From a checkpoint of a small spectrogram VAE: encoder width 192.
Rows from block 5 of the encoder of a small spectrogram VAE, named by matrix and row number. Rows with one number within an expert belong to one neuron, the router's apart. Each number is 500 + 50 x the weight over its row's rms, rounded and kept within 0 to 999. All counts start at 0. Numbers have three digits each. After the name is the row's rms in percent of the matrix's.
After each expert's rows are labels from the 100 clips, of 14976, where the router gives the expert most weight on average: "strongest on" is what is common among them. Only what is clearly more common there than usual is listed. The data: drum patterns on synthesised drum kits.
# router: router (encoder.blocks.5.mlp.router.weight, 8x192), inputs 96-191
# up: expert up (encoder.blocks.5.mlp.up, 8x192x192), inputs 96-191
# down: expert down (encoder.blocks.5.mlp.down, 8x192x192, transposed), outputs 96-191

# expert 3
router.3 088:584582443544531564540482476405511466492533454506495479460547491541556466529525567475541535505527472519530461496467510558460529490435508478544539465504485547499523567501571519458583576452471535408514555472616549495565530429399470530581466536520469481521583519493465479543542538516546541529
up.7 087:570449499565437517464533570547467492434468433499529445443482402545504493516552507386526547534497572555534492466574466527541429495467559409531554574500432494508486455443456501504501481562455515540523516491421593411518473492494498435564452531479497470519481508560494494556524464547497522407
down.7 093:520480454443695530531630543467364476516556450492519448458497461468514536492504481546545519466616502413511443520481550518476565459465518599526522383510488522516471509539472505497535506493501425503401488489592464438522512526540513528539517507468487564501500506529505509496522494254546434622
up.8 149:494462445569480545499455313484538500513449442495521536566571541499536438501500509422523483491429436518479561564447478431550477471483470531543497494502459533533567478486578605501517587439523456494548482418505559634484413570472468574480509475413515432460524494465491461530438490405509484511
down.8 107:544476468579509467400524499586578496492504473496499457537525506567498553491528521449496465525519576564478608537615529501517500541493514419494544559516491521468520498432503493443478472459497551505537434433589499544563518503502450507469503469595484510439639466533450489552510517683513521437
up.9 069:495557405497421453550451517492516566563463472497524451493433495565488579507545567446513575429510403530480517621491465566487507455503496561558444409493490437427440476511521541477547531476481496483491435481559448600487502557569555476423602396418581414593482540538460542509522421466521545517
down.9 053:525458508524520531508638516484499532470426459465489471548574554543497462487515500537491544399504526523484513567449503524523494433504461521520519675424507505493609407453440503584555528467474568578491535572447569526469452526478430446481518577615459575478548543481445418472455490452565477477
up.10 059:447506500539422470414451535541500467515488420532446425472390506543481557520483516459500495533373422534526450517604493439541436493471475404505555537590460369476540575450444481471515486547519422484455550433441639386491553461473483498580558575520586475487405508437547528527503508511567466530
down.10 082:587522533472675472514652513519362540585473377488512401529480533476442514518464513528446518497536567460551432500451468489482616466566538590452448440549486531517559559508522493586495513485509434505495515552545436449511485500524506463536505488511545536525479556522422556465456414285583451551
up.11 094:530513469508465501568474580419565482505552424441495509449596541531444534481521604486509488433427626528499503513532479573462501479492445471560563489515489488495490527532592498473548475554403448469467517439510517451476498494487512500459584467475496519502506476543420500476422510534449465466
down.11 110:612494412477626498502570475458357533490512269511492384468516465462458534528510529506532436507514571472491400510542477568526644509475478488554497418522528487493541473521498500477527526517515419474533511542531508498530523500532489467500440484470479566521533520497525532497501497286570507594
up.12 064:498470488486503519490487371515532526573443350540494440497503493446464562495552500388432543497422455457530470559475509547496499606534534399498617500413384479523478471514549436506531478504584535442463519531423539448525527458487546493537508550484551423489533480472579440541531447574568451417
down.12 071:553535490412622499509547427476410543459508359489468502518486522467483550496552518537489453472584560459510409518533504517504585485450488600469527503478525470513451497561536496480494494494474462547534487525589448447521443452530505504473510489472497524560492519511446467518451472273568475568
up.13 078:492442551435451520456415496531427503516461583494534623478393466497493507500519436436501486509598475451511440483520460409485472563415448569437461507459544564532451464455540480531416398507540483565482564562504472549501550505492545496553477526586493488410457484519511464479546505533522448521
down.13 088:415452532493388415467368503592618411460460723505521561542468502549531430486562496489536559531510397519502569515520532496455350549503521473504462475516494525472484499475552510549500450509504575521442516475533501501537505499494488576492489466523478446464538496534527494567507499689428481468
strongest on: ride cymbal

# expert 5
router.5 092:481494444533593475478537480505539537477587526476452471485455507585471514434499423495503537577501547522578454515461520532538534357439478487543552456513514504468570485492530439404482464489573507415562554379505481439550554485440509568567458502491502517511585499540519450498536520520558401586
up.17 071:505436545461518565448528456481449516480439482538474567402510490500487451545505527533486534512537568449577468599479425445548478518560528485584501551483520526535487480571487535504495475421576476533463493411524505589468544453481480573498460587472534385373521413554439568601502444597564450527
down.17 063:475553467606487487561518593428460553506530620409547501485448607480491546545432423561464435519490457575558478602412455465549585511486568443516521521514471530487538442437513467380493525502504455526540539469468538536536521439480539544482482515571430431575612546587582493535488500505578480483
up.18 071:534474548490440391502442517471486479429502498422567564497393564446494514553486489507520425422495486618527619436510456458494453494520559535519468542464436434437492457537456461470483450492464501541496502505540501480509450570525472517446541553628505457538538382497469514473507563490500527575
down.18 054:396569484469417511491516594509523488546497483522537476477512457502470538440513437554534530551517464468548508551524482521584535480452478513505497584497383455496479510583548520499460518474500508535388505547401428509416542505530488494620459554521576535549425465442517516613418517507494451597
up.19 076:492482545468478536483540482534473513500478468532513427508508541553485496493466489437490487556551588548517598587531535546521510450494525485525516512476426561547480570486529479558536472451561487494466467454356616453513486508406538458436500491617506539516519539480534378507503538467527552538
down.19 060:503503526442580589464528458496479508444377446542510541423467498412489513582461449520482440415550475551467506547362534503478501426522565471541544381562490447499501492468506540498475509516550417526607600556492391485465488505487413466449556479471471520499429499567489507549454559370457559522
up.20 109:491430502456468537442506464429462419469470492575553571566525456486501486526503486465451416503503581500421527479481491535425475366520522521473519431470451524425567528425499555550565512548423459432429463419557494547494525501434443555418523472431516548515493514487514468547409555429483549491
down.20 068:541500486489502540493484452491474540524523605569550466511468533488444496411539524505566411533512525528506436392527583563549578532463558466498508531530511462498429543463538474494556537532478529507554524476516511602526567508516421507484329508551480580497635537488571497498540556511448515466
up.21 104:544488457410590531452562413483495415499547487472509489515500493511381530526555539624495468460457439577521513449436465505448481483493466500486497530523467561530503494477458483448419528497514423405552496403686499542529580547475476534514418521554562471466623489501610574565533549457526552612
down.21 164:321504503536354503479361492525628454516512711476553576517501502494508493473531504491527532536500476493503587477599504488501377505471463430479507534467492482455452517507512497524505487495518592502516485416523493480498520467487526525521459522492518439491539473547507516536513487752421534485
up.22 070:515494457458546460448488452486469554584480411565529559446522443402539505450473488594458504489541546502535539382378543541490505510473422524554475482514470490480446517505566524562423440505490482482462577531505458586506527554461431438502498578559439508385465459595567558518510474496475561549
down.22 077:418485489501397555618401542522530501586477652524481564519488463525539507492513482468419482453455525497516561529719506544477434488457524483540549482461508519441518491457550473494494549563524630481494450469460560548504495495376550505520505530488470423477482530463482519449482540651463568487
up.23 072:437528437419519546370455580485404493481472532496595519520431486430368542568476490458469471441539503576544507450466497419496497524500535475550539431441603465487546472522523354476539522504567478488485467422595431492485510591429418463533490569587416459573492540561531561422576508493559511546
down.23 070:456564552483347540595523544607544422453496624564536457578501543486526480499530510451519489572571483495471555482567446569520407558450484441452513490476565531475457570413551466547549545505500457468431442395475475506535463568472458471525627542483519441510537461556445468547525448627493546498
strongest on: white noise; pink noise; clipping

# expert 2
router.2 121:450504550558543551542519426510510556485500536585435572498461441490439461436492484508495457548473543427530500507480462479578430554503389546543473516508573492573465476482441521548473476542577443543526493514426351571508498504513529523548532515533515470484457465523456473476532577450500525559
up.7 067:531475438584635483408440497473503503423462515540530470505504533471598474507543501475538431452455572522514591569484479456536393516464449516426450697519428514569457563546553553519523561557555541482503455492492540438551464558513516446468469430569497435544431535513469434489505538523522518565
down.7 080:592465452451665535560573472481347504538448410486526486514495478521521540520542519465490500448533572472491465451602423495554659503481520572499543431541517495533409440481550496503546507478544409553499494608513515546568502501568492471531492466457490566453488559512422477486486516411529526483
up.8 277:494467441540493524338505488531600429463554469519522484600492441491458552537529511492564492532485347540454487527331475491465442393479606479449530494493474541519677522522510558496496501513515504429532537357650484442556512523509508457449504519453537478500556512461535514514468509583458475459
down.8 178:524501438508617495370553519512494489494549559523510435537500490515493508508474495435507473503488614539465376504719493548565474428448556519487535456517497561517575518479500497474486452510533504496500511381576519304597515490522503459510553525512518541478545518482528470525475516525508499488
up.9 098:511431449517513528514494418457448493481426493490504514524452488470510505463490499493525549509511541481487541515541469487495570535541479529480479487493469464489517489497500561502589627524546479441450510469615606400465517509522458578483495486378507494429520583531449353487463574417495378531
down.9 064:538514487552501526437437410489546437518496514545485581575453455546479486559497545445510420456527414477509641517558493508501412424465529478455570526434572534493511554458494488477515515525458421459490509426518514524462550493475428456475505480374510482558462473551427483510440529629498566423
up.10 136:468513443499490518546455428498536531460523496550522513640522522451557451493521442404490584479532502482505580537494456507504537502534485438517518518467517452460542505486447587543475637457506503518500471413534548526468469526468508515439512475397485469497530500436453448512558605337500491557
down.10 099:379555563506341443496402548542680488501566572547472578529499560476475477528459491571483498539479472458505713496548509506496421495526446443527506538451512499464443506498495513463462473493486500544533533506463447557530513450517507508498443505458501495517559479518502495447486492658429547437
up.11 087:545424488473534493553421460509477523470519569487552452403562444486488513429562484564508446594558401509425507612442549530544481516441540538511496566483498498531534462581369479430485579559585412474481577544598471495486534467469540443448528503414527446526467533482509444530457510529489516560
down.11 077:575537484526498554373416506493648496471503507523470491556480471530548516541509522560594552520500541485493501418610575520506477480399546553454490507458501508500462519484479492443529510553513462530519528388603505354572528467502499422435527502484482511412574505564518547589547481598493580469
up.12 253:415486529626446444429432381527551553455421555512463537507576539473504437551481578506558455431437458438419499506448479400503450499534462435551435512456484491562572389421406544477471532469481477526492460453494417539445513491573532410478556527522558452498461523543468545523492491495494432508
down.12 157:483527381465553504512575435537448544508412504514517487500521515482391478500467457482436503439517637481484384502482469402492495480485523560451463510493488553560487464500532505498447556463475456560455487561494498702475475522524491338492481507512462500461462496414532501461527485400455548518
up.13 063:495510549495507473573519379440450530543478562562495474537549474484411431557510529511544617512399652535482554584599478516461486496466522488529556458501515468470501453478521435542472494517508555447430444496475445400528450492544481510515483559519535510499413578518478471477468543527491445579
down.13 114:704365480508659503505635496501346551517454405498505449457514463546485478485513508480526496464529599455512427543397462471498592529544507551513488483486545507492511508492495518508535532509525474529522475636515510478501499548588492480516519512500491524538469489479532513495535525299545489563
strongest on: rimshot; bossa nova

# expert 1
router.1 099:449487474558538472450548541485513539470510571529480460508434498478441493541542542498491521452534480470560497509523489509620502484489504542527497471530484535521523457503515484541472561558507570632548558432535633451537594522514586467613510490531523497506501493487558563569542529503538473490
up.7 064:423542456559507420457463468545500468418473482482545449477531604555565604628541588507400445517514460553530500548477508561434496516545479462449581587565496499465513539571565473454487527470533542407508543524576484549453556529484481516446456541505455542442543586473528525448501591492489486550
down.7 061:518489515511441482629489492493594486501476561433482551540573540553504519489462466489532525552446569515574514470478512461397467540428447463553518511542598498502505551497509518484542505471581500631592496436455451546513550464584464456443530484455598525529498453550533480506453538616493570459
up.8 076:453418506553434423507501589524507511433535489477557611506515514493501591456562418465495506469516467513520474574522472485488463499457454462565564495578530462481438478532595551413452500529489529531579482514460566424490511508538496469494499535501471469552457389436428487591542505547422466463
down.8 079:622489526515609458452518530493463468529473340422502496447508417566419464547560542419510535449499560472587430595482509454486542484442497529535534497488509519516620542550567489426587464531533462489515523562464509500501481533520573460544514530469463543465478525475512517492453514365566519558
up.9 086:515556481491498514360504572499495539429437509468504540561462546434574585528418456452509471431484432517463523505482506505505534444415485533503495505550468432417595510641572430492547474415552500525502502529555443490542472517541567555447449489522490472429517554510493500539479342607517465549
down.9 072:519512445526488568593614572497421514510546499437510373475504468468531521514465512518459417510569502488484419585535511504608458482509471502503514524510482440519531575469430471465431492566542555524493475488471508456507487535556565578494479502515523586575392600440509488484478436432550412547
up.10 076:506433565449499518452432453511544484581441498485546520574551521579425511510466481418454445559495568508396426479523464469502544538464396538470472594501552471456493476561471499530498441569490393429562468426576449474492477511569452434492473584499559631520555433527444522516448492454489496491
down.10 064:548507497468492561428581509500500504543554461412473480485481504526620524484510491477570562488444463429510365547447461474474517504543475592486476536490521483510474507500485490457593533472494474550507410534626483477455518505484563405477423437523479484548504516539511512455591444432564485482
up.11 084:574585409423563503553449499557645436553505468517540520533484487531516463488529482648425514494545541514510459469480445540419536595546441554437461593433589489595446495509554455557564513447428582403406453560503572510511463538534449467508497536521512504535545517475462500504537543461426564553
down.11 143:333530541470370470523401504497669486482532734475488580513480528485515493494482469514544481532525386565481582465444498520488351529506466430407478597526489500456462564491506537482482516523491569513508534466515567485483476448487509489475513527465493467519517514583499473503516508719464540484
up.12 068:516462544539601523539451547611430528519469490431467484470493485471525476478446454442521523539554511444533488512482480569463615442447512494449521448574449515452514443588452508496476514510483556636476547552354588453494515467464584527513480413525443544521510442443496469417547513522446460572
down.12 059:554555550477497521550532528476545556579447422456515426535464513467454492453540455492526418544457545512480510527379523530497565442559523447583472544520552449499450480536536588522498558411511556417467407557513423378415420465491468533476542522567546504512507513491588555526486483416526473465
up.13 081:509462412490515450458386430523475481599440496529535506362510522457460499488521530598456520503490531527473486473497490461540488529480496502533522483557542533600431597540497492451480567523491527561420403588578491605510519490475470372485422542488478448426500498483477524514587543527528520475
down.13 160:307509523530361494488385497514668479487537728500519598541481503460500514517515510469531533523487386551476559456432533488504417494468468439490486569500469479493472542458498518500467493498488573520500485408491486499476471462511492519530513519508501456476566510571513508526491453750462508503
strongest on: closed hi-hat; tempo: 90 to 100 bpm

# expert 4
router.4 086:529481484490511471510490425434472478547508484491452570503500482528437458420506544501468476564467573418555581582550473524498482486549458464587480479509567423482518420511539481549492459544561492484570561537445379509472507567492463588515486497475483438489557425595453534500521556473566535518
up.7 083:598507501542521573413440525579488474522497525467520504465468429452462550532526575510524469480550481522388553559505461544598545503535531444533541408480496515519469475456449524569480448567557426595528490437462423489470496367595533495518606509449572469521466497554494490520485447608506431570
down.7 105:667452515533585489481560523500343496530487287469481362418520457486457524505548517515505527505568567484511382457493517454552564464502470566530515489490561529545485480588508471516560453511496484468483467473562471466539514505569522502503507480527486508513504517459483562447507482281558475534
up.8 079:490522477398517511512489555506504466585537617502445484460407501530456444456516471555530581585511493515471533537467576436565466472542470496521587512558529466463506570548516513480494501529541531496558492590422496415542475482439438683538534532472488525470509446545437511473459632517452495354
down.8 062:409489559471427535496375489547572520460532593582451531513463494495519524493526487428504610504569465548505560504442419572516477517444457493468491522495447476456439550448455545453413555495471442605488452524509510463441511567522411503485471495522459515496445390497496476498534594632425520468
up.9 085:450510480476556462389471470489451478417489572412493539500500469513410555522530515481508543447504551485486412580594479447603498616516478410549491493500531521482458545490517482586446455455565567440487517578619459432570508418497479438415468533619468463480492477552451503490509573451495543456
down.9 072:427529572488499468501516581537617405506524593467487508524552514417512496560504486433552444504551368461517610521286434498495486353456488527474462513524502518490555555570500549485518484556511461536466536435465468484473519600515480541442550470462573479494458508527506487577457505615494441543
up.10 086:509469461436522553503439516471516529517490543428388546457498535592457478495465501514403535470511512489533530572397441502499504520430508584510555552499576477473532462506489631406547542511419419518513590499436501486419471568476515608537617513441479441496448536529519413433468516534488386480
down.10 069:552451464548516497404457506524452537491501516596490503379428598543479474485431569464539530546518613543461505480808523550481515468461460450465511491568510499468560475539576507503485421489442547466558486499448426502487419477551464507392438541512508519449533443516555492521485484527472544529
up.11 072:602544557482487495548542537538496570514517551491511438458550425451511640579538513467540445447517481569493555519487549563572541477542383530452466507403472490546502452554513471559480538558522395534476524513466537563455475537501508596468485446503507590521493479438501513512440514511495558433
down.11 069:585517472536558387424615477551447490449447372477521364481500441563476549484518521472455530473505559467571441497505601539546502548496538551480490548538552472487393461519568484512468543506527440500471485499561469462482518398501456490489530474527406516474452452462521459498490500394496455504
up.12 072:563481539496463504369539557504491515447530581451584481430494497515502468493507579441578344408520514522509513542545427478516481551434514504446518471555525542493451441533452472393498423392466599429441556483508555479534447390552447452534558526574489478477513528527454455579465502530560497462
down.12 061:564379603448495541463599506537471532422454429455518460456403414596507440510528496458515535443484564462525454498357531467529547546568489465562502426513532478487503444521504423493490474568478426478494485403565461454534445533509503432452461533450433495544545493552564551429491408446567492421
up.13 135:457530473426534509401480577567493451510506530543577469516403494500432548508502460537411481550515581513548538469584528420598458549462487551421470388494479522436429560481482501487433435476482556530491466577651467522596562525462438451510333508621450495472524478509530469517488504477570558532
down.13 190:324495536506342509448369519497650457505530682497511634537476510469544502504506498497536517520450356543483565461415497505500401514467477425502512521453451483481513506455480524534499498514506551492489509454511486495479506526476501546466472523499508468507515486551499476511490519761431537487
strongest on: white noise; clipping; pink noise

# expert 0
router.0 109:588533477533481518529540534418537527468470473471502505527515570504449518435601499538523483510430561424525509335568533528336539499440438474463444401456421436441469475511431494552524373475442541442511535501638493469429509524486552488488498407487500485540525495538524554472513448510557429487
up.17 053:510626527511535478458562510538484488515534531565502540511427492438520440494571397584547526453506461467530460417575470449555468422594512404595471524487459450554464570550410515464512502511525480577580547511430565418553528473508533562474514501487508489572565557590371424499471480493578525537
down.17 056:487516539515676528402545504489407547486478410417531381515504483542539552446486511431421513556499526533439530503513550495589552545488556614463564552489460496486546475536434502482581555568491432512559492471517446453569530508496507535494506446607522543422477481500562494579509393459554374521
up.18 065:563471539454568517517482421520414495481427520492466504521543466541471524458499515433476490521520481410410518564375539496490521452588454553591446504474485530491502449483489587544478558468541568431608560503543544517535444545547497516509510431622499485459485557500547469489514500425522405547
down.18 066:524499509361535509529576574528466502538547509554410384505557540587485497466471488495383508482527683533436443504757446507494555479505524472434516614533498498581419477508452446433524477526432505505550529528427469434464436457404480503469437527514445560499550424390539458497502437488520566459
up.19 077:383473425521506436518503493463552466442595468476480395488460510525524540500508538437462577468566500460571362501498448541521578545533493503452449566473522444543534574523520531474469476488559518517441495523533524448509451575547519573413526435478483507541580489439483524473510558520481517359
down.19 098:652498420394681536441572492502419507512452389486483439466590453552525515525482476494485517487525570504507448538646481510488605462492501597560497429506511559521532489530521496501545486519490502533520476488548477481518519533479518480475506505566470589483510548487496476492505465258555467581
up.20 080:487462572467386428472525602530541506457561468471518493472607557482515528416556509530523565421440589521501401394548503489415547462544484457454418415541454559492439513508458459466574414525486547457471557466491518506485502454511455467497557452494575520576498449507462503460479510578479510439
down.20 086:367562519562447510571375447464540482469446618570485532603544529451511536508469479514499589462560365462502538487281510463505371490494489477444537509470550552515463478491500571556533544497511484497468553472572445537496532500511518526534508472371468516511437516515470442554526538450592491442
up.21 087:499542463494425525505548487481472498531413547549482558488488499568434453455515480436462500524559590518416572343580512468584489588471472545405481536478517494485436544501508504560484376467486541514495465580564498620521572517477496458466479564574377553438518460535543548421494503610507552538
down.21 123:385537535508351501505363479522604471471525672511533584530517486461467460511559480547543548485434324507497578469290491499484364486474495404475546522478493490467544543469497526494494503510506587496465522445506537525483513509511503544521500486482554497493504477569532489535507564655459479465
up.22 108:555522543493465527485505596507548436544518427545504457458435552520489493499497470506422481495486526474553422443449522500600507508511533534484447536512435522419456511478518437460503416576499549522522463539419520400537563494497521441510452507622442546490529463438479550521578462634525546417
down.22 087:511473473440702513485554488471371515497520436511509507500439569475500537470526521540541576470514557461544462532502493511514560450463491537498496393558529494469522526557511412512498535499497422494456475493580502436555520549518540540477549468474505477546495491465502459485496482207588496566
up.23 172:551466446560464483505470491534483548519474558514476447503511515475474462486483471480518411566435483440495441552465494686603490426515551464551497488586479543487589573470531498478561418553570531497564513425562458449616552452569457505427468524591425571457626500568488453492522529504506527504
down.23 116:671443471467630586486603544462407514437486361507472381517465482535538509460492521518521496522530612462531411453563497539498585465534550607489487426527506508515515509521513481479543444557530421476538527494559465399538505474511494478483466472563471553569485528492533491473543444337494503541
strongest on: ride cymbal; clipping; text has "clipped"

# expert 6
router.6 106:485635493567563463475470419501461571466510551532432528448491554468546510533454539502559526503504456519462471611547492502506518505514409445620531522476549501523461418454404540527486524462498526521489525560452420546506456465470505472538458454511440488448464506541397456465526472465590488523
up.17 080:495490565525452539556421415533474550519331602477426577420575462475521496551482542628539499503414459485397498484555440395467470585475569569424482551465504507552461512495402481464469543469524441492438501516540444541446481481520554499557602486483557496513467448504474507461508560455468502464
down.17 065:444518468506429536369422450607595483527510571533518572489513520543458461518503487577517518490452397503455473430396490515400414458548542534479484482492513508533556533476525479488524478533615529471475554562515556515501611528530534335473556550606476510487533515549527504450500470580443551451
up.18 078:588528526519493502478455495481594465481403546515509512504519472482462534543518542476525446460502357480457559614396390512370529449516514565505551583419536475518517503500470517435485488539565450473494534459546452483417553487496517529444650506414440500426581508548469484529447523510517566506
down.18 092:601516498477636509478484474470399507464475432459437472468516520554467483545478496508472365513500678507463450534770480500461588510491552523489514490492464505487559492494506443491494472526529367492517474499551495545499513498506376426475552476480465510507510518514493513490513487339571503507
up.19 090:476522552431483539439426417491450480515427532510514551500561584533475422438461526519467541471451558512492602453518471548487560510462468494514490509441480477474608455466529495518473528496481462462548465467547531533472487574458526532455488425365521445545498553508497488512537554446473566445
down.19 101:373552539521351510451458518517637453519495680460520635508527473506490458473504488536542521515455372522527570499418504494532401508480513417515498528496518449462446545443509496534510479479518573497506498484433505584481474493494524488500510492540518515491517448527487502486502469678457573419
up.20 056:489464585588489402448508571494519570474559489524454489520472517446465539476403458567510427523517471517588497606485547435524476419518510463445508592517459498547538507513523493491525539562522514524513587461541500519496461511444454477531481641473515561472459391461483447531529489434433536542
down.20 061:564444400465709511478462480546482442499544444492479501494539441570480607515481553494437494492452626437543422438656522551515558526515521504467471499485536494553500515463596534455489538499543476488438403522476474450426553497478472456563564465413469508525483534520467525485467513378490535586
up.21 063:526466548429602525405535516510449485529483469567514554470563436478536528500525493569544541428528497449496546423392457483460527515509545503581528428594552500503504562582544502509528486528554404476530516472502469505541481539469485595517528532432525485459471544527530482560587570364463510532
down.21 064:523477570452427537439515516438525535512431465480498436490532556606460486420447518516475464499447619533478493443826527506554471542475524483459539531494521469469448492480486563520442440539558546524583520517444534496546517449451464543519546504524528472439510389479522461510497465634499450460
up.22 087:530520486709490486431537496471593474528422421493471510480549443564456517549567587484485418527412508550457546612435383485415510422517508421392462612469551493498534484517506541476498554466547424498462510479505494495441444488499514525552564536416561465495538488537456444522411514568491473418
down.22 099:671464451505655475483537501483370495547427335489441491481483502513462503461501495544516493510518633475488472505597503475495650500503502546512489460500555462515511499538464447477507483513465422481486437534593481522507503513549461445494501505505452547435491572533462538523485505252504501607
up.23 214:487531425501523475398534469498581445490575485497499415566550472509488550493495559480505523485499532532456519531526479529441506339480515486422514466490468565445590542483546577458546499518484506382455544358747482320546490503510517525439501531493525497522608471486481499488438484491495446494
down.23 140:515441502622530498370435527551600522537508485487468515471503458549481534566507521542635521496428423534474602529530457522521464479514467499564470539546549555533564479462538501489486454544539447467483492410578409292593458440525456618500557496505491472436543488551487509478447507584511372495
strongest on: rimshot; march

# expert 7
router.7 096:463536558474455530549546498506531512513503468549512457517496426411501508472519502479508519494550400494483453382483510493455541572447496676472488511510534587557523523485460542566516478521534575498477578513616498517484474574530524396559515526547525583573527566400478482428465483468528485467
up.7 071:474477454460459459520457431471548520532475533447526487420585476519544490488470484450412528546515427551444506572468442547500469534471545538482525438461508488543637475417491552527479503441485440518544484529630506508459408529546531587472439512507527597539496455494515514490546501495551443548
down.7 063:549477376546500485523472470498471515564469401554501516516476492531473543471555429391398469494551595501466403455568470568399536493499454464457455548537522531541562484525548511505625514470542432453514561649568586486542463435527559468455469598413446523453524530491491476501610407567448497484
up.8 077:484510516489588490373496474561565516518472559456495474430551471477489516548530481526456430485416523543610513524514480515435506532502524544437463419431459543508554436490472495563512508485477480475518478600532527535527438529438504517425500485488497525466523442398567601508542495435534423607
down.8 061:560465452520421469448429482506619511478422516468466600488531623524497455524515421477547521451573439383507562457439449524492466549478442468458581463455571540540582450506538501525524528483526439477513535508548592537483474509519463515508436484492513523510487563452533486493468600548523499488
up.9 086:618465536531535532383449446530530433435433520471497558448494526483476492447535534504565435479391434515507556577495394552537498580494557507549436430382537466551445497514566457352458438549525517493486469507476540546527508492536478431600491513446524485459540386534444467575479527466514516413
down.9 067:567465528464491549245416470573636474506486501492552487450524505506439494523528536557591515480461460565525587491448526454484482515576464591511466533475490569528494575507546420449515360538498478517560525392505457423536551513459502463476457506520475456497540519533548534534522478617512478504
up.10 074:554546513571477579311460467497506427453463570491524512594535483498488494592517459534592576442495483580508466511337484505480415595485611505590470492565491504521503508496533506495483462483502521475496423461500493420528411501497427558465467496525558511480567502496533463520456536535517542541
down.10 077:556530515542544494401487518446473502463535443471513548557518476500533492527498458366368555484436664496495441542804539537445551462495494509485465448427452553487538508489538532476451456475466511513503566491443509420510472496575498486511551577486502482572486487487539496450537442412447434540
up.11 068:508606416465484474520453519554507425479517467471469484505510523469556545426452523495477555473496392454487489514487558513507525464454397569439488553380541501411470395512556542478519597512468423500572402455508617486483506498556475550507401530485607559529474564527497477516457499518485501481
down.11 051:448542424518600573561511430513404568465528442536499467543461429459431496558477496417440573433534492551515470555483574555480480527508462540489484491476402578478554402482447419494605464545539528522510554501489514483544578534586428503483424530477504527489560540432557559480533559368490499426
up.12 076:524473541490522449666568470549498525473469473534503461540466507554521486489414527511461487475548494462474446537532590534392496444579545463390461519499512426356508475470419476465460567487505530427569487524455469563433449472554475560474517506433514504541517395439519557474482475452613439457
down.12 068:374575449519428435604438447549514458481514606526463551505501548433354484447538523553469502482486518463438536440491518457587489436500478530443541555551540504463511559544561513531476519468493507532445557425538480567500438488506480493493466543410502546553523433550493495471511552403479626521
up.13 078:476511570423476533448442483502563486501441522445559445445488470451496598537406537460494443543577495535533564494447456489463508436575537567499419433475570480581502506482559471492527432503464423497520373412462496628531524402494449409503554514537504535448469404511510502563520576462438504397
down.13 073:432420560534464507411383458504655427457559537492468458602539511562405536507521504608600550541486486459417521454456550446525515585605534455500494485486527503486530538553535551512459410506469459478476499500502499553564509537529471420577506544467514470457504509534488568470535525615464484377
strongest on: ride cymbal